config = dict(
    time_shift_ms=100,
    conv_stem=False,
    depths=[5, 5, 5],
    eps=1e-08,
)
Rows from block 8 of a small sound classifier, named by matrix and row number. Rows with one number belong to one neuron. Each number is 128 + 24 x the weight over its row's rms, rounded and kept within 0 to 255. All counts start at 0. After the name is the row's rms in percent of the matrix's.
After each neuron's rows are labels from the 100 clips, of 14848, where the neuron reaches its highest value: "top examples" is what is common among them. Only what is clearly more common there than usual is listed. The data: simulated modem signals in the audio band.
# fc1: MLP up (model.blocks.8.mlp.fc1.weight, 256x128), inputs 0-63
# fc2: MLP down (model.blocks.8.mlp.fc2.weight, 128x256, transposed), outputs 0-63

fc1.109 105 [ 94 131 131 108 130 132 121 114 158 175 164 131 143 151 171 121 120 107  86 130 139 137 126 123  82 152 132 154 111 138 154 117 140 123 117 135 114 129 148 152 111  86 111 137 128 157 115 222 107  86  85 145 110 139 122 114 133 135 123 143 100 100  88 131]
fc2.109 098 [132 126 131 129 128 107  96 124 104 137 101  78 142 109 124 115 140  78 118 163 139 123 157 130 176 119 121 106 105 165  98 120 136  83 148 112 145 108 115 139 143 129 111 145 142 129 128 126  97 186 100 123 161 151 126 173 146  84 150 149 157 107  95 134]
top examples: 800 baud; carrier: 1.5 to 2.5 kHz; modulation: OFDM

fc1.118 098 [118 142 140 134  98  66 121 141 136 131 136  65 137 114 137 147 146 127 152 113 118  92 116 136 111 179 137 115 127 139 141 106 127 114 138 132 132 161 150 101 127 102 120 139 177 128 163 167 121 109 123 171 142 119 128 138 177 122 100 108  86  97  92 112]
fc2.118 092 [ 92 123 144 114  86 114 139 110 192 117 119 129 140 175 141 120 131 137 110 119 137 118 167 114 106 132 142 138 142 114 149 147 131 146  78 141 101 110 115 121 115 128 101 111 113 143 144 143 125 126 117 157 124 118 149 124 125 158 121 128  92  97 162 130]
top examples: 800 baud; on-off keying

fc1.233 108 [ 86 102 152 154 174 150  95 153 134 103 107 116 133 112 123  79 157 130 158 154 152 187 131 148 159 121 178 109 120 146 151 153 103 152 137 107  90 146  85  97 139 117 131 126 138 107 157 112 147 119 144 140 151 176 114 142 143 122 125 136  98 109 132 131]
fc2.233 107 [ 87 129 121 149 130 149 104 148 121 147 143  68 152 152 150 113 117 125 112 122 151 104 167 125 132 105 115 113 114 128 115 105 170 106 121 135 139  97  99 188 117  91 127 176 135 168 116 131  93 156 115 146 131 135 134 149 101 130 151 130 155 128  91 115]
top examples: 8-FSK

fc1.140 096 [155  73 132 112 129 121 158 143 148 115 139 131  96 142  79 122 142 103 136 128 111 121 136 140 144 135 115 103 145 144 102 134 128  92 102 136 114 119 150 139 140 170 156 126 159 128 132 161 138 114 103 137 158 135 168 128 149 173  73  97 149 125 143 149]
fc2.140 086 [142 156 139 118 112 118 110 123 105 149 109 109 115 108 111 147 179  96 131 158 131 103 157 131 162 124 155 124 135 150 118 181  67 171 119 101 116 108 126  78 112 167 126  92 114 131 161 164 133 124 104 146 151 118 126 138 143 125 121 137 122 132 122 127]
top examples: 800 baud; 4-FSK

fc1.26 102 [115 113 115 126 166 165 117 139 145 128 119 141 100 159  95 126 123 147 118 114 134 175 152  96 136  89 115 142 130 116  97 137  88 151 105  97  86  78  91 143 145 177 129 104  96 114 105  89 136 127 123 105 122 161 143 117 121 111 147 115 165 129 173 135]
fc2.26 101 [111 149 121 162 116  79 160 116 160 104 105 123 150 120 127 127 130 144 112 118 104  72 116 119 117 153 128 162 144 115 188 131 125 108 132 154 158 138 132 113 123  94 112 132 151 129 150 142 146 106 128 168 137 118 135 116 170 143  89 150  72 108 157 116]
top examples: 800 baud; AM speech

fc1.31 101 [100 125 136 156 132 116 109 151 122 103 129  71 126 123 157 168 143 129 108 138 113 123 137 131  91 184 120 132 100 119 147 129 145  96 142 115 147 166 127 126 138 104 133 151 159 134 122 157 139  88 128 130 149 119  82 143 207 141 125 140  91 105  80 111]
fc2.31 096 [105 140 140 127  93 102 133 125 221 136 126 111 145 201 125 115 119 118 123 119 130  96 153  96 118 110 137 152 147 124 151 131 122 133  87 156 103 119 140 115 104 126 141  99 110 111 182 140 140 127 106 141 133 117 146 122 133 175  87 139 109  94 160 126]
top examples: 800 baud

fc1.95 106 [104 116 128 126 113 105 110 101 126 157 125  96 150 146 143  91 139 145 137 146 139 172 151 107 170 166 140 165 108 109 127 164 120 134 139  90 141 111 124 119  90 143 153 126 156 125 199 113 101 136 128 127 129 171  82 133 149 102 132 175 106 130 136 122]
fc2.95 100 [111 115  92 120  87 113 155 147 151 121  86 139 119 144 128 118  93 164 139 139 144 124 100 103 131  87 132 117 154 128 108  89 163  93 119  96 116  80 137 139 130 113 103 155 160 110 128 138 109 121 146 101 107 148 156 126 102 114 107 127 170 166 128  88]
top examples: 8-FSK; 100 baud

fc1.191 103 [156 139 189 104 120 134 156 123 175 154 149 141 155 123 107 101 128 113 136 135 144 117 143 130 128  83 120 156 129 152 106 154 141 144  75 138 124  90 110 120 147 163 122  77 118 119 138 124 136 137  83 113 142 115 149 163 101 181 108 152 114  75 151 156]
fc2.191 111 [103 161 135 189 108 109 142 166 114  66 107 121 143  87 137 165 144 137 106 135  98  82 140 123 100 105 139 103 142 136 130 133 143 119 128 150 135 145 122 114  85 118 125 171 120 124 120 131 133 138 178 142 135 119 167 135 125 133 153 151  96 144 133  97]
top examples: 8-FSK

fc1.80 100 [124 130 156 164 153 126  98 137 147 135 105 134 144 119 139 154 150 128 113 143 119 155 181 130 101 113 149 140 121 127 131 152 112 126  73 130 124  96 106 135 106 196 145 100 100 122 123 120 162 125 107 124 125 162 119 160 131 170 144 132 125  94 133 166]
fc2.80 099 [108 142 161 147  53  64 155 133 136  78  75 123 144 129 123 111 145 140 128 127 104 104 116 137 133 120 156 113 137 130 145 133 132 103 115 157 127 140 128 109 122  88 135 127 132 153 128 135 116 143 147 175 133  98 183 128 147 149 102 146  90 103 155 116]
top examples: 8-FSK

fc1.148 094 [140  98 122 115 104  91  98 111 121 166 119 129  89 121 129 105 141 137 161 128 159 130 129 159 148 162 107 144 175 110 118 157  94 156 102 119 151 136 144 124 111 130 101  84 136 156 123 116  99 144  94 205 126  88  88 139 179 191 115  99 112 114 169 163]
fc2.148 086 [147  94 129 145 118 129  95 150 143  98  96 115 125 127 176 149 127 165 108 123 153 148 140 152 112 103 156 126 102 103  99 135 137 128  77 124 126  88 117 143 132 155  94 138 138 124 156 134 156 119 127  99 102 151  95 148 103 170 150 104 140 159 104 111]
top examples: 8-FSK; 200 baud